{
  "train_examples": 195000,
  "image_size": 32,
  "crop_scale_min": 1,
  "num_classes": 7,
  "norm": "layernorm",
  "head_dim": 32,
  "qk_norm": true,
  "moe_every": 1,
  "expert_mlp_ratio": 0.5,
  "pooling": "mean",
  "label_smoothing": 0.05,
  "residual_init": "scaled_by_depth",
  "beta2": 0.99,
  "grad_clip": 1.0,
  "lr_schedule": "wsd"
}
Rows from block 6 of a small image classifier, named by matrix and row number. Rows with one number within an expert belong to one neuron, the router's apart. Each number is 128 + 24 x the weight over its row's rms, rounded and kept within 0 to 255. All counts start at 0.
After each expert's rows are labels from the 100 images, of 14976, where the router gives the expert most weight on average: "patch colour" is the nearest of a few named colours to the mean colour under the peak. Only what is clearly more common there than usual is listed. The data: simulated stained blood smears. In brackets: how many of the 100.
# router: router (model.blocks.6.mlp.router.weight, 16x256), inputs 128-255
# gate: expert gate (model.blocks.6.mlp.gate, 16x128x256), inputs 128-255
# up: expert up (model.blocks.6.mlp.up, 16x128x256), inputs 128-255
# down: expert down (model.blocks.6.mlp.down, 16x256x128, transposed), outputs 128-255

# expert 10
router.10 [126 119 135 173 150 122 101 141 124 146 135 176 120 151 114 127  81 155 126 122 131 117 159 109 117 144 153 144 102 153 165 129 126 112 150 165 165 133 176 130 149 115 130 115 167 137  78 127 127 102 105  97 103 147 167  90 109 144 173 132 148 116 102 145 125 122 132 117 122 128 127 184 142 104 166 141 135 103 131 114 146  90  83 133  74 116  89 139 123 124 160 126 142 129 113  90  99  93 147  72  99 130 136 109  86 135 117 160 129 127 112 154 117 127 131 141 106 146 135 130  99 122 129 154 115 127 124 159]
gate.0 [ 83 135 152 179 161 116 152 147 157  94 122 101 127  89 162 102 145 114 141 106 109 133 183  85 128 156 102 138 113 135 122 148 140 113 161 152 141 141  82  91 143  84 144 144 140 132 148  81 129  87  62 141 127 160 114 134 168  97 146 133 128 153 121 132 122 151 110 120 139 111 106 155 116 125 109 155 123 144 111  88 107  99 119 141 139 120  86 120 155 123 107  98 107 114  99 106 124 155 160 126 149 143 170 139 114 130 132 168 140  80  85 147 157 106 154 172 123 145 122 101 128  89  88 131 137 116 143 158]
up.0 [109 119 108 154 137 134 135 154 104 126 150 127 118 125 117 143 115 139 119 117 115 134  84 143 122 107 137 130 127 149 183 167 145 106 106 117 169 122 158 140 145  82  73 106 152 123  96 160 122  86 131 125 176 119 129 112 135  73 134 117 134 125 142 145 123 131 119 151 124 152 162  93  81 140  91 165  74 126 154  96 158  81 143 139 141 155 161  94 127 159  81 105 132  96 132 144 122 125  94 133 156  74  82 129 144 103 144 142 146 112 162 118 117 144  90 122 106 145  99 100  68 169 120 143 208 151 156 115]
down.0 [132 153 143 141 159 139 124 162 150 125 133 135 124 120 114 140 146 124  94 130 100  94 150 160 144 104 101 166 136 139 111 156 159 116 139  83 118 144 102  97 148 108 130 114 149 133 143 179 142 119 113 158 134 122 127 155 153 126 103 126 154  79 167 138 112 107 119 111 153 114 103 144  79 105 129  94 193 119 119 140  87 114 138 134  80 129 115  98 119 140 139 177 113 155 111 158 128 107  91 148  96 108 120 157 111 131 114 140 104 115 103 121 129 122  79  97 113 100 122 136 131 147 100 119 115 134  98 115]
gate.1 [106 124 121 150 113 120 154 142 131 123 192 117 127 166 119 113 151 149 122  87  87 110 145  65 131 124 107 133 115 115  86 142 188 110 138 133 171 123 102 107 144 152 161 103  99 128 133 141  96 138 105 115 143 117 121 149 105 148 142 133 141 117  65 157 141 121 104 122  97 107 128 154 137 141 152 116 107 150 133 118 155 103 121 156 136 163 148  92 146 161 158 132 145 102 110 147 105 148 166 114 138 166 116 116 115 160 127 114  76 132 102 139 150 158 131 123 138 138 105 138 152 125  97 184 139 128  99 119]
up.1 [144 103 113 103 135 155 102  90 117 133  97 135 106 126 111 128 101 169  89 180 115  94 107 108 142 144 157 124 149 118 174 101 150 163 120 118 104 189 117 116 158  90 128 103  93 145  95 127 130 139 147 121 160 115 156 146 136 108 103 132 143 113 161 102 152 125 155 160 116 128 180 111  85  83 112 150 143 129 147 147 158 117 156  90 106 125 177 165 126 131  94 104 119 120 137 125 123 131  90 107 118  87 126 132 111 114  66 163 133 104 163 159 128  88 126 143  84 156 123 152 169 168 154 157 148 149 159 115]
down.1 [139 144 143 146 182 149  93 143 172 112 145 101 106 113 131 144 152 145 123 191 112 130 110 122  86 141 104 158  95 135 119  92 140  91 153 144 117 107 128 137 162 183 122 152 136 119 111 167 141 133 155 145 120 134 108  96  85 126 113 121 120 106 124 154 144 102 126  89 130 131 129 190 136 149  80 121  93 129  98 105 130 142  98 129 116 134 138 125 101 149 124 122 119 132 132 149 131 136 130 115 104 147 140 149 111 121 153 112 139 108 113 151 153 148 132  86 128 106  98 152  73 128 122 123 107 118 142 185]
patch colour: grey (86)

# expert 0
router.0 [133 101 157 111 132 129 153  81 143  79 108 129 107 155 139 125 167 122 135 132 103 136 124 141  92 141 105 145 170  89 119  95 122 168 105  81 110  94 102  95 153 117 119 136  98 125  95 127 159 146 122 132 127 152 130 103 130 160 136 161 135  95 116 127 136 157 156 159 124 152 129  85  97 190 134 155 166 134 127 120 141 119 190  81 166 121 127 146 153 112 120 113 104 100 112 107 122 161 115 190 127 111 101 123 181 117 156 126 129 147 142  98 146 145 117 157 140 119 123 151 143 129 100 161 104 154 148 134]
gate.0 [103 144 111 130 123 127 103 168 107 184 122 166 110 100 112 141 119 124  96 120 173 120 114 130 148 121 174 126  95 105 159 137 114 105 161 153 103 137 136 174 124 146 106 120 155 143 163 132 139 163 131 105 132 107 122 169 116 100 112 155 128 115 169 119 144  97 129 134 114 125 131 143 160 119  98  97 141 111 138  83 122 128 141 140  88 137  87  83 138  84 107 107 144 142 114 125 121 127 136  60 150 115 117 131 141 160 132 176 127 106 130 146 132 106 115 149 113 113 122  85 120  99 114 128 110  98 130 118]
up.0 [128 131 138 165 135 159 117 170 136 165 121 156 123 122 133  65 133 162 124 159 119 145 182 121 116 163  78 111 141  86  96 132 128 123 181 118 159 168  91  76 145 130 167 129  99  90 133 109 134 128 107 100 144 115 140 102 134 150 157 152 142 117 109 116 131 105 135 118 152 140 112 141 126 131 124 116 128 118 140 156 163 104 118 121 117  56 155 123 109 142 136 165 105 179 101 152 106 120 132 124 126 144 132 141 155 121 144  74 148  98 121 173 101 106 167 107 171 132 107 182 153 160 117 168  93 143 125 157]
down.0 [ 68 120  96 133  92 115 120 181 138  79 136 126 143  95 120 125 107 147 173 111 103 128 109 151 125  82  87 188  76 117 128 170 144 109 139 144 141 143 100 103 133  96  86 100 167 134 139 117 139 145 179 134 121 188 168 124 158 119 111 110 139 142 101 117 131 138 124 128 122 119  97 137  95 103 122 129 126 110 150 137 153 130 161 161 113 161 142 157 128 136 149 141 103 101 127  93 103 126 106 136 133 119  71  94 135 127  84  64 108 116 108 139 141 157 158 140 133 156 115 115 161 129 112 133 144 109 117 130]
gate.1 [117 106  97  88  93  89 141 145 110 115 171 117 135  92 163 116 145 138 135 114 133 124 131 104 135  94 145  98  91 118 138 199 173 149 146 111 130 146 139 113 144 116 136 110 148 179 150 154 145 181 123 116 158 144 150 164  99 148 140 150  81 149 151 105  89 136 127 118  99 144 102 136 128 107 137 159 116  98  99 137 125 109 127 157 109 111  98 114 105 128 127 149 148 146 118 155 104 130  97 133 140 110 147 129 113 112 105 100  81  91 117 110 121 134 146 129 112 132 112 132 117 134  91 110 132 124  92 141]
up.1 [178 118  89 121 100 117 137 158 144 118 142 131 147  75 178  92 109 112 142 109 130  98 151 116 121  83 133 132  83  81 115 131 131 152 139 120 118 131  86  81 125 107 134  98 112 154 136 152 150 132 106 128 156 123 112  94 108 142 137 122 105 136 107 116 123 126 142 125 116 125 108 145  79 140 171 144 124  99 115 161  81 116 148 140 112 133  91 105 165 114 173 126 143 145 100 139 125 153 119 140 139 133  90 131 144 134 168 111 103 123 116  99 146 143 137 163 176 153 107 123 129 125  97 107 134 157 158 146]
down.1 [146  88 127 112  80 140 102 104 114 128  90 101  95 162 111 104 131 144 163 102  92 141  79 129 145 133 156  93 133 143 135 152 108 138 115 105 110 125 150 160 134 130  66 115  93 149  97 119 129 139 122 166 129 133 139 187 181 110 119  63 129 162 106  99 161  99 145 158 120 148 134 110 126 123 138 125 131 121 135 136 150 109 167 134 116 145 111 153 126 126  93 114 132 133 138 112 107 107 124 103 106 107 119 136 145 131  71 116 161 175 104  88 137 147  37 155 110 151 101 171 108 182 170 132 118 129 104 154]
patch colour: purple (65); grey (32)

# expert 7
router.7 [130 124 149 150 117 148  89  99 164 103 124 126 135 124  90 126 113 154 163 117 176 126 125 119 144 166 107 152 105 127 123 148 149 136 112 126 167 168  98 101 164 165 126 119 155 100 136  96 121 137 110  95 154 155 145  84 136 170 167 113  99 104 101 165 107  99  98  85 127  97 117 150 131 149 193  83 114 135 131 119 113 104  82 153  94  94 100 149  83 129 118 137 176 147  98 110 138 134 136 114 137 141 129  83 105 131 155  92 136 135  84 124 154 136 126 137 149 161 120 161 111 119  98  96 107 156 138 174]
gate.0 [124 139 138 110 102 110 160 126 124 113 121 111 141 143 124 161 159 108  71 109 150 125 120 116 144 106  96 144 130 153 129 150 158 129 146 109  94 128 140 122 165 131  91 133  90 125 114 129 141 144 204 119 111 177 144 110 147 141  83 168 133  94 145 110 109 165 169 131 131 132 158 115 127 125 122 178 102 123 120 123 113 123 130  99  80 137 132 136  62 145 113 159 165 133 138 149 115  98  76 125 102 101 166 154 105 136 114 168 100 136 138  92 100  86 103 128 107 124 135 136 121 144  59 151 108 127 138 128]
up.0 [115 179 153 110 108 116 160 119 101 115 103 105 146 128  97 115 145  99 119 117 192 129 109  75 159  90 106 163 127 162 122 134  94 121 121 115 122 116 109 150 115 138 106 126 111 118 130  70 129 153 129 109 114 155 132 117 113 126 106 148 111 142 144  99  97 145 145 123 115 139 137  96 161 149 169 176 141 114 183 145  72 125 104 137 141 128 105 119 123 114 132 156 145 163 136 112 153 115 116 126 124  73 159 123  91 136 161 108 106 146 153  79 117 138 152 104 122 105 160 111 143 103 150  96 106 106 115 146]
down.0 [115 127 138 131 151 135 137 157 131 159 178 132 146  97 145 171 121 128 140 122 117 122 123 120 105 113 147 119  82 118 157 104 132 121 143 114 154 137 111 147  76 118 169 125 144 126 155 140 108 127 118 157 110 134  89  90 130 105 110 150 111 168 166  91 128 105 139  77 136 146 126 160 121 131  83 174 155 104 132 135 118  97 121 144 114 116 117 120 160 134 147 156 133 135 151 153 113 124 122 130  97 153 101  99 122 127 134  93 126 126 137 186 132 148 186 102 145 117 105  83 119 119 166  96 152 155  85 132]
gate.1 [131 120  88 157 141 131 135 115 136 110 105  90 121 155 151 135 128 147 143 165  96 136 106 139 146 149 123 146 119  70 138  86 154  82 181 174 113 134 133 131 122 103 147 169  74 115 118 150 169 117 142 111 130 129 143  99 105 147 139 107 125 100 107 164 171 147 170 142 182 125 128 181 113 137 142 133 165 124  70  88 152 138 121  76 150 140 154 138 112 105 134  88 114  93 151 123 140 171 144 152 114 123 106 152 116 149 101 147 146 128 103 197 131 118 108 154 129 112 141 118 122  90 152 135 135 119 100 105]
up.1 [141 137 118 140 144 127 140 137 103 141 107 120 115 115 129 135 143 157 146 118 152  75 107 131 150 125  85 150 121  98 127 117 101 126 157  82 146 188 140 125 124 157 146 153 115  91 160  79 130 169  97  83 145 147  82 124 114 159 118 107  77 122 107 131 142 106 125 161 156  97 140 116 181 114 161 109 115 133 149 122 139 146 106 160 156  84 168 145  76 145 125 134 127 136 142  99 146 125 129 136 142 117 151 117 151 192 112 104 137 141  93 169 127 100 184 167 168 115 112 137 139 139 129 155 113 124 101 148]
down.1 [ 85  89  68 114 111 112 105 141 110 142 124 107 110 121  73  99 128 146 178 106 109 150  91 125 124 111 167 133  95 132 163 165 123 133 126 108 122 115 128 175 120 119 135 112 137 148  99 120 127 115 119 125 158 135 138 174 143 134 144 103 166 163 149 118 118 101 143 140 128 163 129 146 126 131  98 158 131 123 142  93 149  92 166 147 147 122 134 117 137 132 118 114 134 137 141 130 137 141 128 134 110 123  73 152 146 129  90 109 132 170 153 146 140 141 164 136 122 137 145 126 113 161 162 115 181 123 155  78]
patch colour: grey (72)

# expert 5
router.5 [154  92 134 124 134 154 118 111 127 143 147  91 162 147 134 135 108  89 121  88 133 102 102 127 173 128 126 142  87  59 146 142  94 121 143 108 138 113 121 151  65 123 148 109 102 136 111 122 108  91 117 101 130 129  79  98 117 117 106 122 123 150 110 117  92 132 122 115 166 122 148 127 154 151 145 128  92 130 149  85 132 179 114 111 121 174 176 134 169 134 133 127 149 133 153 110 116 137 158 151 127 158 138 113  85 138 164 130 111 149 124 153 114 133 162 116 120 108 127 110 112 128 156 123 131 122 176 159]
gate.0 [103 141  89 127 142 136 162 147  98 115 116 102 112 146 156 120 108 105 103 115 136 116 133 112 136  93 116  92 146 129  71 159 147 144 114 117 124 138 109  95 132 103 111  81 130 110 159  92 138  98 105 147 139 186 149 170 101 140 108 132 135 137 126  99 149 118 138 132 119 124 130 117  99  98 172 142  90 134 137 110  87 113 155 187 160 124  96 125 111 103 139 167 139 127 138 130 132 114 135 116 161 135 161 121 114 123 136 197 114 162 102 102 182 142 125 158 123 159 121 137 126 109 113 120 121 127  74  85]
up.0 [111  98 160 121 148 134 111 128 128 135 128 143 132 107 116 156 151 135 136 154  98 153 127 150 129 162 131 143 130 119 154 115  89 111 119 118 101 121 152 122 152 167 156 145 171 119  99 155 129 146 158 151 160  88 105 119 112 150 115 116 104 101 121 162  97 116 132 109  80 168 115 159 134 158 123 101 168  86 116 100 164  92 133  89  96 133 133 179 158 113 131 104 115 127 152 121 113  93 103 148 123 128 121 101 140 122 134 136 170 126 142 114 143 132 114 125 112 135  98 162  96 125 132 169 146 130 187 150]
down.0 [116 144 158 172 135 168 127 161 113 138 156 143 113 119 136 104 110 128  96 155 136 143 122 117 107 178 128 134 133 101 134 135 125 127 125  66  93 130 100 124 187 152 100  98 100 128 143 132 114  53 104 125 111 106 111 129 129 126 113 187 184 134 167 117  89 145  91  79 176 149 151 160 120 127  75 120 108 107 130 132 136 115  91 116 146 123 135 152  95 127 122 151 108 139 108 124 112  86 141 108  81 135 135 147 119 105 122  98 122  74 142 135  99  90  98 132 153  85  98 129 112  96 136 110 138 115 135 131]
gate.1 [172 138 155 128 138 140 143 151  84 133 132 133 144 142 140 147 151  75 146 135 122 111  87 152 175 143 142 108  97  91 163 149 109 124 156 115  85 131 159 154 122 115 101 144 127 155 120 105 168 150 132 153 158 109 112 151 117 157  66 131 110 157 132 107 122 125 136 150 180 148 122 111 111 146 118  86 162  98  98 140 121  91 152 125  99 141 126 140 138 114  85 120 129 153 155 117 110 109 124 131 114 107 160 138  98 114 114  97 116 134 150 120 125 134 171 162 118 109 140 169 137 153 130 122  93  93  92 141]
up.1 [108 105 117 110 140 125  93 101 158  83 109  98  87 103 138 137 141 145 125  98 117 140 144 125 118 119  81 142 146 152 117 119 124 119 101 146 158 131 124  81 158 114 132 109 121  71 151 156  95 129 113 158 147 170 175 107 119 140 136 140 137 105 113 157 142 132 144 111 117 127 102 140 108 115 158 140 133 161 163 144 169 132 124 120 145 135 139 104 127  97 149 133 143  73 118 131 132 125 120 159 135 128  94 110 135 139 119 142 133  89  81 135 151 118 112 154 133 143 131 124 111 104 118 110 141 164 115 104]
down.1 [109 103 131 101 136 128 102 149 162 103 160 116  98 174 117 133 125 128 110 144 124 136 159 158 129 147 136  81 147  86 129 160 159 142 114 119 133 109  92 144 173 125 106 112 124 147  91 158 120 115 166 104 147 164 160 147 129 129 151 106 143  67 133 118 146 131 120 120 156 141 125 127 123 108 121 127 116 128 138  90 165 109 122  87 109 105 151 147  97 126  98 112 132  81 122 136  78 156  78 124 151 116 162 118 161  88 119 108 105  86 154 113 101 148 143  97 137 170 110 172 117 162  78 127 125 141 101  97]
patch colour: grey (72)

# expert 11
router.11 [118 145 109 112 155 140  62 120 130 158 139  97 156 154 156 130  91 126 135 151 169  97 115 178 139 150 130 173 105 143 143 146 109 130 139 138 148 134 145 147 146 122 128 129 167 122 122 137 155 118 158  86 172  94 159  79 141 109 146 141 126  97 129 175 129 120  87 113 165 132 113 138 106 149 140  96 142 109 165 100 144 115 140 131  70 113 149 143 111  95 104 114 114 102 148 110 123 131 102 125 113 106 129 139 159 139 126 106 107  86 163 154 123 143 129 134 110 178 150 134  80  94 146 110 134 125 131 156]
gate.0 [164 150  95 139 167 170  92 141 185  96 165  97  87 105 141 121  98 140 163 119 138 133 146 141  87 156 141 144 156 150 149 101 105 142  98 120 126 152  86 122 145  99 102  95 173 162 157 159 157  92  97 138 139 116 125 119 169  76 165 117 113 153 141 153  97 110  99 126  96 130 113 100 150 107 125 102 122 126 125 106  83 137 116 165 125  87 107 114 118  76 124 113 163 113  81 121 103 141 134 138 137 173 128 181 144 156 123  76  90 121 122 103 150  77 106  89 156 149 133 150  90 123 161  88 159 151 134 118]
up.0 [ 88 103 148 152  92 111 179  99 131 121  91 155 149 145 121 151 141 135 128 144 108 121 121  95 142  95 153 162 132 117  95 145 181 139 134 124 123 144 166 100 127 141 125 157 119 156  89 119 128 130 147 146  93 133 174 155  76 158 101 119 115 118 102  93 166 114 181 138 148 150 116 153  93 114 120 183 149 121 100 153 147 129 157 143 149 168 138 128 148 170 120 111 123 109 160 137 154 128  88 128 144 141  85 111 160  80 114 131 171 138 128 175  91 164 145 125  96 115 107  90 147 159 116 130 111 107  98  90]
down.0 [ 84 106  90 128 181 118 138 160 143 125 137 142 139 115 145 145 138 162 107 150 112 109 147 113 104 105 106 146  99 117 147 131 107 114 119 111  98 144 155 114 161  99 128 124 128 158 102 136 166 160 168 162 131 168  94 182 112 142 112 118 143 167 137 103 123  66 127 153 115 158 130 147 144 100 141 187 149 156 151 104 159  83 135 168 130 132 143 143 126 144 106 133  80 152 142 115 113 163 103 146 113 134 146 107 140 140 122 142 116 149  93 125 150 113 155 149 102 124  78  88 125 170 109 104 146 127 137  96]
gate.1 [126 130 164 152 142 160 154 141 118 131 141 136 132 104 130 127 133 159 133 101 102 105 126 155  99 122 151 133 148 105  81 123 179 109 136 134 151 148 115 152 116 124 115 125 104 155 123 120  98  95 147 181 136 102  95 143 162 121 107  99  95 137 121 142 134  79 111 112 160  99 142 124 119 137 149 171  88 126  98 130 124 113 111 162 125 110 115 103 117 102 103 120 120 108 152 154  76 136 138 139 140 149 193 137 110 100 114 156 148 146 140 145 142 117 126  59 114  92 149 130 122 123 173 164 125 158 121 114]
up.1 [133 150 150 102 110 145  99 182 160 125 115 146 131  99 162 131  86 140 123 100 159 134 124 112 144 144 141 109 131 139 133  93 103 158  95 125 138 147  87 128 158 103 131 114 160 112 134 101 179 115 110  98 136 103 148 114 145 127 128 121 129 135 163 127 122 124 120 149 183 113 157 125 144 151 154 103 107 138 143 152 151 117 117 132 125  97 101  64 131 123 169 101 122 168 117 119  86 106 105 131 112  92 144 161 122 137 107 124 119 139  89 152  96 115  91 125 148 132 127 177 128  98 132 110 122 143 128 130]
down.1 [146 127 151  91 120 110 115  99 142 148 108 129 157 111 129 100  86 123  86 106 140 116 147 187 142 113 116 137 169 161 157 163 111 148 129 130  86  84 152 130 114 144 135 103 142  99 110 113 121 126 138 135 166 104 153 102 107 141 168 123  84  84 158 139 151 180 168 144 115 150 117 139 141 125 148 128 142 125 161 109 163 165 132 146 131 110 140 161 128 153 131 130 125 121 105 115 192 122 129 135 117 118 154 128 102 113 179 113 126 129 140 120 134 124 107  83 105 115 172 121 142 109 171 112 148 140 101 121]
patch colour: grey (80)

# expert 15
router.15 [140 164 165 121 142  74 129 112  85 135  85 131 143  95  90 151 134 107 102  86 134 107 150 123 167 129 109 110 122 153 135 113 112  81 134 143 124 116 124 136 133 160 118 156 146  85 122  99 107 160 131 115  90 137 113 109 128 131  93 125 109 119 166 154  97 153 124  95 103 114 148 153 143 149 104 123  94 119 116 100 113 164  86 127 153 126 129 114 124 120 121 125 153 144 119 153 150  85 168 128 120 127 160 156  75 145 152 135 160 108 106 148 138  83 154  89  88 109 170 101 162  97 121 140 126  94 126 140]
gate.0 [148 121 120  83 121 127 105 110 101 159 136 124 118 143 119  95 109 118 174 130 146 135 111 166 109 116 126 123 110 152 115 193 109 154  75 136 104 118 140 172 113 122 142 135 121 161 124 165 103 155 137 149 147 189 124 187 142 118  87 127 138 149 138 112 117 109 137 165 140 144 156 122 115 123 130 150 155 120 170 110  73 116 157 161 121 148 118 107 134 151  89 152 140 136 126  98 134 133  61  62 150  91 152 110 127  90  86 116 103 146 206 103 145 152  83 102 118 130 113 162 102 139 125 104 116 150 141 136]
up.0 [128 139 135 135 103 174  87 105 135 117 135 118 140 161  89 146 138 151 154 120 153 150 158  68 133 138  97 149 167 115  86 168  88 128  93 119 146  93 104 137 143 157  90 113 109 115 136 169 114 106 135 121 174 113 142 116 130 145 130 151 109 151 116 136 140 124 104 129 100 113 165 161 107  97 162  87 148  97 163 136 163  82 134 147 104 133 108 133 134 153 112 133 102 144  42 121 111 154 111  95 125 156  96  61 119 124 143 135 116 135 170 125 186 109 101 115 105 153 160 138 157  67  97 170  86 101 131 143]
down.0 [153 167 140 160  95 152  97 135 152 174 160 157 145  82 138 149 100 114 148 157 123 141 103 114 110 124 163 148  98 104 133 180 148 160 131 145 110 111 142 131 136 110 103 121 122 109 141  98 122 111 114 136 141 121 168 101 113 104 116 157 124  96 139 128 161 153 161 122 109 119 162 180 156 110 117 113 108 119 162 129 117 114 120 179 112 116  95 138 144 129  95 146 164 116 132 109 108 104 136 117 128 144  85 166 122 147 138 132  97  82 140  86 143  84 106 124 116 167  94 118 148 114 147  68  99 160 136 151]
gate.1 [ 91 115 107 135 151 149 156 151 111 128 135 200  97 140 136 104 145 158 112 134 105 170 131 105 123  90 191  89 164 134 104 157 121 143 130 120 130 127 183 129 147 133 130 124 109 187  84 189 110 160 137 133 141 100 166 133 119 126 120 115 155 115 116 120 118 107  98 143 143 112 163  90 135  93 152 131 131 150 127 132 145 116  99 145 160 124 125 118 124 141 103 116 108 148 125 116 123 127  70  86 149 105  92 127 119  88  86 126 151 138 176  98 109 130 154 139 115 129  92 162  90 165 121 155  87 122 142 105]
up.1 [142 122 160 132  87 150 131 158 176 109 153  66 141 129 112  95 106 156 120 114 199 105  97 151 141 157 115 158  88 133 158 112 136 161 171 156 182 160 101 133  62 125 129  93 144  97 148  80 129 101 105 111 153 177  82 132 149 132 126 133 154 154 125 109 153 111 169 150 171 165 104 137 133 111 159 107 111 129 151 134 114 166 139 146 123 119 135 159 121 111 136 174 167  99 131 118 130  59 138 147  73 130 149 117 136 139 127  99  92 103 126 145 147 123 103 138 152  98 155 148 146  98 138  81 129 124 112 112]
down.1 [146 120  96 115 139  99 129 138  86 136 105 131 135  72  80 113 122 137 118 135 147 121 138 155 120 135 154 108  82 134 136 109 152 123 109  90 144 137 104 114 163 115 133 133  67 128 121 127 168 149 157 135 121 107 172 127 135 137  77 109  98 125 121 129 151 129 140 144 131 135  91 113 120 126 109 114 130 113 129 184 133  98 132 189 105 110 102 128 132 128 118 118 126 172 170 120 177 100  98  95 157 136 128 136  86 126 113 149 119 125  86  85 130 143 150 165 151  98 109 135 155 127 157 189 175 103 125 152]
patch colour: grey (79)